config = dict(
    dataset='rendered scenes of coloured solids on a plain floor',
    head_dim=64,
    qk_norm=False,
    positions='sincos',
    init='trunc_normal_002',
    optimizer='soap',
    beta2=0.95,
    max_precond_dim=512,
    weight_decay=0.05,
    adamw_weight_decay_other_params=0.01,
)
Rows from block 4, named by matrix and row number. Rows with one number belong to one attention dimension. Each number is 500 + 50 x the weight over its row's rms, rounded and kept within 0 to 999. All counts start at 0. Numbers have three digits each.
# q: attention query (model.blocks.4.attn.q.weight, 192x192), inputs 0-95
# k: attention key (model.blocks.4.attn.k.weight, 192x192), inputs 0-95
q.106:543559540563525534501514484499498498491524454548505570533486490495376522511497530503533464488580529550535482477515471490513400489446479509550469504520617531556486544434467454510466477434522466482556524496502485371575465391362579539499534450511418538536423530434593483488641435501512523489
k.106:550493562439448507457473508503524499537419488545421543455489554482528437528536509427525552419481542446439473508567549544568431407505478525553529489575495430524542560561489429478490482553510403454541507544538455500555530438520496497491492515452458569515552581558490398494574527502467500522
q.107:461568421481494540553498458465479394503480557368453533577482464496534530504471525565448562527521479441548527561566352592526533452503419472487444511570518373507476489462435469511425566499513450397557464520487546489415476538495512436510426515479518435532518514479498528456607509555414465490
k.107:443498565463561483465509543464511492535566524482516475423536607389469454458451490519486419491450539515489565522458419478611447453553623580492518525480585615520472476456511505501524501451575427595486570440496475624566509444419484429453525494506433456512487493426553504516516439495554496526
q.108:596387482474574503562420467563486538446529525501509493609477506502577531518556449483554422555483498433487482590571412498547492484371427479544507571493554553390554427482488598512606475610592547485487551469533477552492495441542440566544514583540512523494473505529474497492611511591537519513
k.108:493477507559410468476528461432477481453496467602520390411483540409420477526461547516496526395551469482538524565431471434560474452564502468468527437619499405428450465467458378468525496535542480515415564548502429530500520482548498503534533525494525490538489451502465402446429432479585508487
q.109:449504564385415405514534602474527468546434444462549514483490423478424561447503433433429469496607460447476464437448515540496470510430581513402492611567457598447520510486525488481548485424598592499539482408485545523460412465492573547544514460563538461587500558616506478471462476448465431421
k.109:537512402577477538461491568581363603403585501549448508521430534465546527482493567522478560505542521554428537526436463450468586517486515482505461503449569432525464475492522485535470532476543445509477466546486461533486569530491504495436535469474463497473415516549484518478613524547501455548
q.110:463511512387515523539538542484565510389481429497511484583520558437556506517476438448527580519455581544500491425553403514409519525444582443513584555413480436477496482535561597467514515525576473464565519463556461506571424559504490550451476464570492532387466486483395459459514467572466546480
k.110:456438527534508569548461542554545577425442451501477468507554538560469503530479555535447540482495464455515576543492542622654487513466539523474417489506578390447535485447466494509544486466536459618464567530432515560471540522471517387472475482477528428621458524576490472440511433495505592515
q.111:557452538509525530520490500476499575546491531513512537536431508439541560533489516543506561491527521496475535442481525525478614422403563523487597520572545487477462506556470502465452493470519549475509499525399584488382471577469459519476544589521462371518543485471588491469404473523471489443
k.111:578579455611456532429465431511493431463554479486521512509517516514514484536598422499470583526454467584506541561410547543421422568515531483483451480485344414492581516404520487572511543431571529533502613457610449484462567493526577499553461423485502596511544460524520488513484470538473529582
q.112:488477511410500438572494503448495547529608543527447509476570443553529530430492498661501586535489467406417467514481443476481488469483470563532652449519446511502557469527504547576520542412513566593521529531502516466514476505508466556478510516406523469450461565537533497584597559636456457367
k.112:520523503537426521445491559475498599509428497517569423521558552496614520488446482526509546464563451538510525474447507509535562526544542504511636489473548501534488558550505545466498483510470462417553638597537573441495518530421504478590475534456420523485599470394460488465358446481568477549
q.113:496564444414470469518593528472569539456614432449426521521508526539522518521432511525484422619588565473558525590506547622523437428460443482519467551607470464547435504445488368559476538529551548489500548534470461518391488449503485571510568529492452494468465547540480459503400544457504516473
k.113:453477467518453527407458470484449514534527571522448436433473529482493496417486528590561514485436454524439529474522392493584540541437526513451542509568473525496410454455473487453491436512426539465535524504501456507406460503514553580498568469426486525492475516389435427341589466537553502515
q.114:473536583451454455542523436531542514427516487500492482445517405534459407410512541477506525593487528446545515478499543472539476586520511490438524581433432430468489550538537533515525619477427464480423454512479365459516439443605451457469444518582465490501399458501482540399531569458528513498
k.114:422485460479520445372565496472508442518542479470571455493589511525424565408630489525497507406473488528584457453570509457575544387553539530560384484554540587536575514475462438452490462551589540490607495537548473493458515582512478550501462456559478506545458467597467530504463567500514479555
q.115:495589575535481477565533588529482502505541554502541413533599528507413444385535439395458564390479416451595466505450475544462445467506490499533495518555567495400519518476453499527523512373516494496452451505467491480521471435449509539533498482462485566495459474527506495498467549517500532462
k.115:562542519523471403481423467525523538562444459384515511524478480484500495497532512545512503505448535494410484469503507431476589548513554499538436474461548483427497446439568544552464406487499461442493506588552459555551512495479464538541422448479470359566495459559594514541545465482643491536
q.116:495538517576362440577503586478555405437470442472518440569491486441460411463532438507552452533508500587486457440582578440421499570512548443523444434441514572533525495505475515519503464482502516578580606514511531471588432412457456490494555526560528459487602496521455494443589536479572577604
k.116:513493433503533571424451470574478466537495492485511535444513425608459578609538537402424526489551556460456497471452513511557521491543548496506559503535421482494489485499532540471489460554440532484453476616485393449480472536512461503394466494467447480498530492520429524546477465410456474543
q.117:524493568563514546500584461418522544557495478439583523557509494545451503534404455473468552425468492543482551481444521500479481496501430579488516515486566475478414471483586518479552496502492483332443572532434479539485538574518448477514513498487528489527492525582507524464387556480426539478
k.117:399407436518546500500483529438513482530452585518475537517536484438534434456491470516519463542587392557507522505524483544459520560494462460541496548496428434564565487497449408497534524457501385574537539462504469466553557565443500458529465494479542418595528530480530468503558521582454560428
q.118:481536591662451524441573467523404537471544405394489463455481516480525443461571578496492478415484464565501536568496488553480478474477484522467477525552451559521511428430576509510521448500470522525463493509589526492547529492467546474515506504522523592459391501507462468557504500568455516607
k.118:485486459534503520429486484518428394454500598528405517490523468456517514570457482484473446550515623482465433481559539560370559483403453569489508528459558533499507517523499412466498521471446483550626458469373518525430505532438498552519456546467490461512536528529502340470560464478567549499
q.119:493427371544504505445491504433504524474537466525528497573534459542527546471530559509464493601344444525502544428472593421528454555470452464507399541516486594448443439473521440559468444606436562442539471486458428548511527559551449413540408544571494521633500463488519504485461526600460393496
k.119:461514463394509448502517467510553471509464562523496632541509462490540379452539481453510469515513529556614518518439457489496455491519608560468484587546439457437398395492516400548424530480609499408487538494614506560523513507510426550397518524448508498434592557420486582482438475532477496528
q.120:451561493477564506505496485503498510470463445469554561633530483507506608516487507513535385524521475552570598544442644411517483540499433425514459464381450491475504537417472444537502460489500534460503527497527519602478555449497509534436457516412477519485512578567595522481445491425534472477
k.120:469452540477501469477536460526597483572497487510435591479445429503414557433484510439492481504419466545489490454528505471511514534525533383568508461516518498502507574489577588504456546508489462536477446501549416490619459570493563522456631414494528521474502500530541532479529431613483575447
q.121:456498484476567510507506499446516503585480463507455535413543548538460503554432417478508421506539531497551522430402486587451619520482515486547472523509499515457444414506512451391466428534487452540529465489503497526508579429532535492460536475580444463448566473409515549523550462526505485461
k.121:462540519456464480614458566582431489453522453491472478499450475419529468503371587563458464418427439475495439573458541409483449464497503503516489471476491416493533432564487574429525539591365528471640500467546409560524483615425469493494523515548519513473532528476499550509453544475480546428
q.122:476542469525517536406582413443457645511540541521545573517545511552485614549446558521519468479515553414476427554495482497550439576467506534508536446604516440510423544346583523465518453464554537531487591476527529521481451510480490511428498478456507570502547493543538510439452559533487477555
k.122:484482504419468530486495505534439507556554530498450484479480581522563419387464516547590500504493418474552488509472463505476482533559436527514511474549426467510477505587625504523472612486406481481432545492532590401574516425565453462518522575499446463550496569424436446626584396555486584471
q.123:367491415513462413475518506521566544490469501454492431471546504465534597533434516526504454504563478505519479529454473457518474603499478481624484505547518493541543467600403526490521540490507587533513429468495428522490500567556561497532498527554472490449382424446452615466487541575434538598
k.123:479534504427511441511573542421496555488535534586410485515474467626555459482554475543419501543492544459503537501560488490484565507512554531494520465551550547482467453374547538458559494509466562526468517475525480523403502487588500457479528479487493407393572506544469517590508484517516453496
q.124:516584438542538546416455528466521520458513560473542471551407486556459490470538441504485495535497397414487493423544455489580438475632564497476607491467536504467496512429508544525512544471469451517478371455454521534570461472398551466466490511494434566534463399397449515535426460522481504440
k.124:448544556520495509499521462457486555493464459579506594507480471384525515471488505449414520449507515574544555442531465608496550478509410500560457382513523432576506451423474506547392548547453489470424476498609531481449469448472516463539464460600478404474491478554581500425523538518507500481
q.125:514488469539486498416443499527470478571481451553666548459484484510463539574497543529456554510497454551528566565492556503518521536387555501498481506530504450567538512407506558468477505508429582553508543475534556469597593555495402438512514543504508399568446440465482571501606510516477566424
k.125:506495425461545484545474455434457464534460492447423516507578428461441468556545519395414580494541548446508458508424439417415507456539462491483529515472508538517543531519565466527478514503572488461578485465527477408473449520531556566508477561473555578501520519377469517555468489464549478575
q.126:483444500533505498535481623468499573444484521598453438482412461492509570578593479519424464491527455491612500438540407444375590362459524445450433482537418509529502559450448600605501413484505441479542519473532497499536540486516526544482491434430573453486547557512499544413460502483494512522
k.126:499555464508518598559508416506469508574524555462503525436529459501512508613488516514558486532502558595477378421538562525558416436494537552470520430499547471580463596439490430506386457524491483464424432552498487557397567474462508531456516486565480500572499507501512450478573456525504528457
q.127:535450611491490507570591586539468537525558394449517601546580492474468531571495561435451466494571536542466475447562511496523490419523451490507472417555506507470477486502536516379486461538411469507568460500527407583468498517545458454489441503464439538602470553543492529445420393507516508563
k.127:419599521572565562448534414406471402438501530465572457493499498543452560503521463494502502513555487381545494519510479591435407543521596573485456492503401385559490432515461479606557521479443505564365562483450467482462434454548504522511525522560488443577555498508538470500551574560492613438
q.128:595487527440477521355489442521511438589461475517517527471546500513513494499476531548477474570488528528556463566526525519544519441541500428490520452564485548426515528465537437516379497515458473456515501493452627423468479538476569475628462495497585421422399488457525485550517517484376475562
k.128:506622501602449508523502454502547441488480462391537453498470515438534600448512396521461587493443475484466531477514560582522488596487557485533432438454575462524509491468522490465533577487435488487587526536612474446591525488412432521475465623492441525428474459512590545520460490539563495483
q.129:442494508469514486501460542502518464513462486498464517582479403545449478426520539425467561558364441499375423474542528432482509472488574495439605446452488487471425459549411510502563500536467630463511573412557494491464586496566526410452501493578504576535476523546574463519497464407459452534
k.129:462491439515427482449495516584550536443457470512554549467590489505543501532502505531505487544536415541495520524575548482445436606524458437539592463439518495477503495539500522533536502558528508469445467449512578453499456596452522496519595610472541379568529487482490467482633534451558521434
q.130:550508483476510508530469470506518508552545570475490579489447462468482439527516493518482573545515492484528502463501450557582493505514554514480532499491617515477381463508490449448509514529462433495506585474482468476503536373484489530595473469503417464468470505445462442588589493490483539510
k.130:538530442497557471561517510492494428459463515528522447504518486464586499459532465501459622504471504397574538463577539450439415540461549543526590555443607443471469435442462551542515507518423491543462565558579485534411416512476576605552497532536554547467476461528543542512417524525559452447
q.131:466451569398489518486486526491556459429438473417505484532436463471550476477565488534492493478468486459502451390489495527480523504528458470443437519457431465485435495429530470506470532595591522491485557522477559581389579436500484554539441571443607438511390488466429554562461511445463536519
k.131:455483462536538450521548522478492497499515556455479524486453497445577578470493520484377544482511469474506524607441485537492443563440573474495560459557437533584499507509496544532502581546494463535525588486563581510494481578533481368541430469514463497477587518556509556417464418449505572526
q.132:539583459488500470538462483622497539549496552541414497462515493487547514569556443463519541523605511476405520453524511498515439446416584533528523435613553458547493493466578469389532512474646461497543425438482514547491484538378485470469463524487503439493441483549460471485521404438448557574
k.132:581545542567597451487479427495489426409500463482553515462492517499495468458390485468465545534604469570495530517517431457545448517446505474560497513500554606497600542434556472608546456442378491490519482513576460487395501475478413504446423476496535539561459516500567568447606553539448429511
q.133:518510451512516447548387528478531604449487542525568459538480463446524506446462556495528486507488516553506569478562556509605475503503543553455524598527546488520413446593559494458504498430569466469486463557581454480570449438533395466540350434466388513484554503552492493496541484484524528430
k.133:556428493494524440481589463389463473508510436532507456564518499560566457490489455535491579506501552485578435435580482541500439488630412408464508578528522529447499503475438441493489463508419504423488526611481514490404551480533552469465435577418533549555443450449480486431473516487509410449
q.134:418487485485488493487484514499498475489467508532434559409566466517477543497445562538518601445455441574438545543626492562559478542623530552557505506419456500619498470543543511513540493440444526421476525499554434571529498548492564505486445589487479429375446577461451473468479553475591481521
k.134:466494497494609562511561488493510542522459478573446566496588537427420466457554498454410534488490521550495459426500492452601514542523474547470519479462488412492513600541594573549508440504486505563593456540455600509504506489475563505522479534481396409544505422479529449533561601439504570472
q.135:532425554458427525489514443518512506578527531578502514548517495505452453546583490631463482449429499437516452453567473554485451539597435508519450585646487489567576537522440473466445550527533468520584565565433513562467500466493499462479448548496486535539481451484497505520483539491489519473
k.135:601493451436466489495448434488410481478465530478392479535487495589466502507463433508510589441525461545478594489392556461472535506473539548409494412582531598465375454509415590556453501524529517524522466545488508587587447522470553504586536459521477541547445493566482458508490515509605491530
q.136:552464522485532466464579535484464499507606453548506582452456508573498492546549530455555520424440513472548560530569511509456485484478477456549526439555482484484555486409502541473515557561501512450512491538597440530568481509523554444503530518446442482495457415396470423459474526597526544479
k.136:475504432506497538548461582554546589522429500539497544553492512460506473411514466476540408584617490525479424553490507522504624457523548515505415513464477499512462424596456523406446558412454489539537554507468451480510524547570543476438519516579511537583472495513475500579552545492427529475
q.137:445386493486341473549554407490506462576455494438548483454481468514505446416443490503437501566458440494482438527436512502533561538566531521458473563521450555442554546539513498620476508458585548528490538517411476514484387565515567509475456539429596538634553488485416524573483412465525461473
k.137:496499454480508518499484482533530552478513541566512512523566498497518486521528368533529430464498507394437570488531535512492535547489521503484373525567586454504472526502488456520532522553487525483496556538414517464468441527451501434574451508606462519514566525512468428485658541563581619549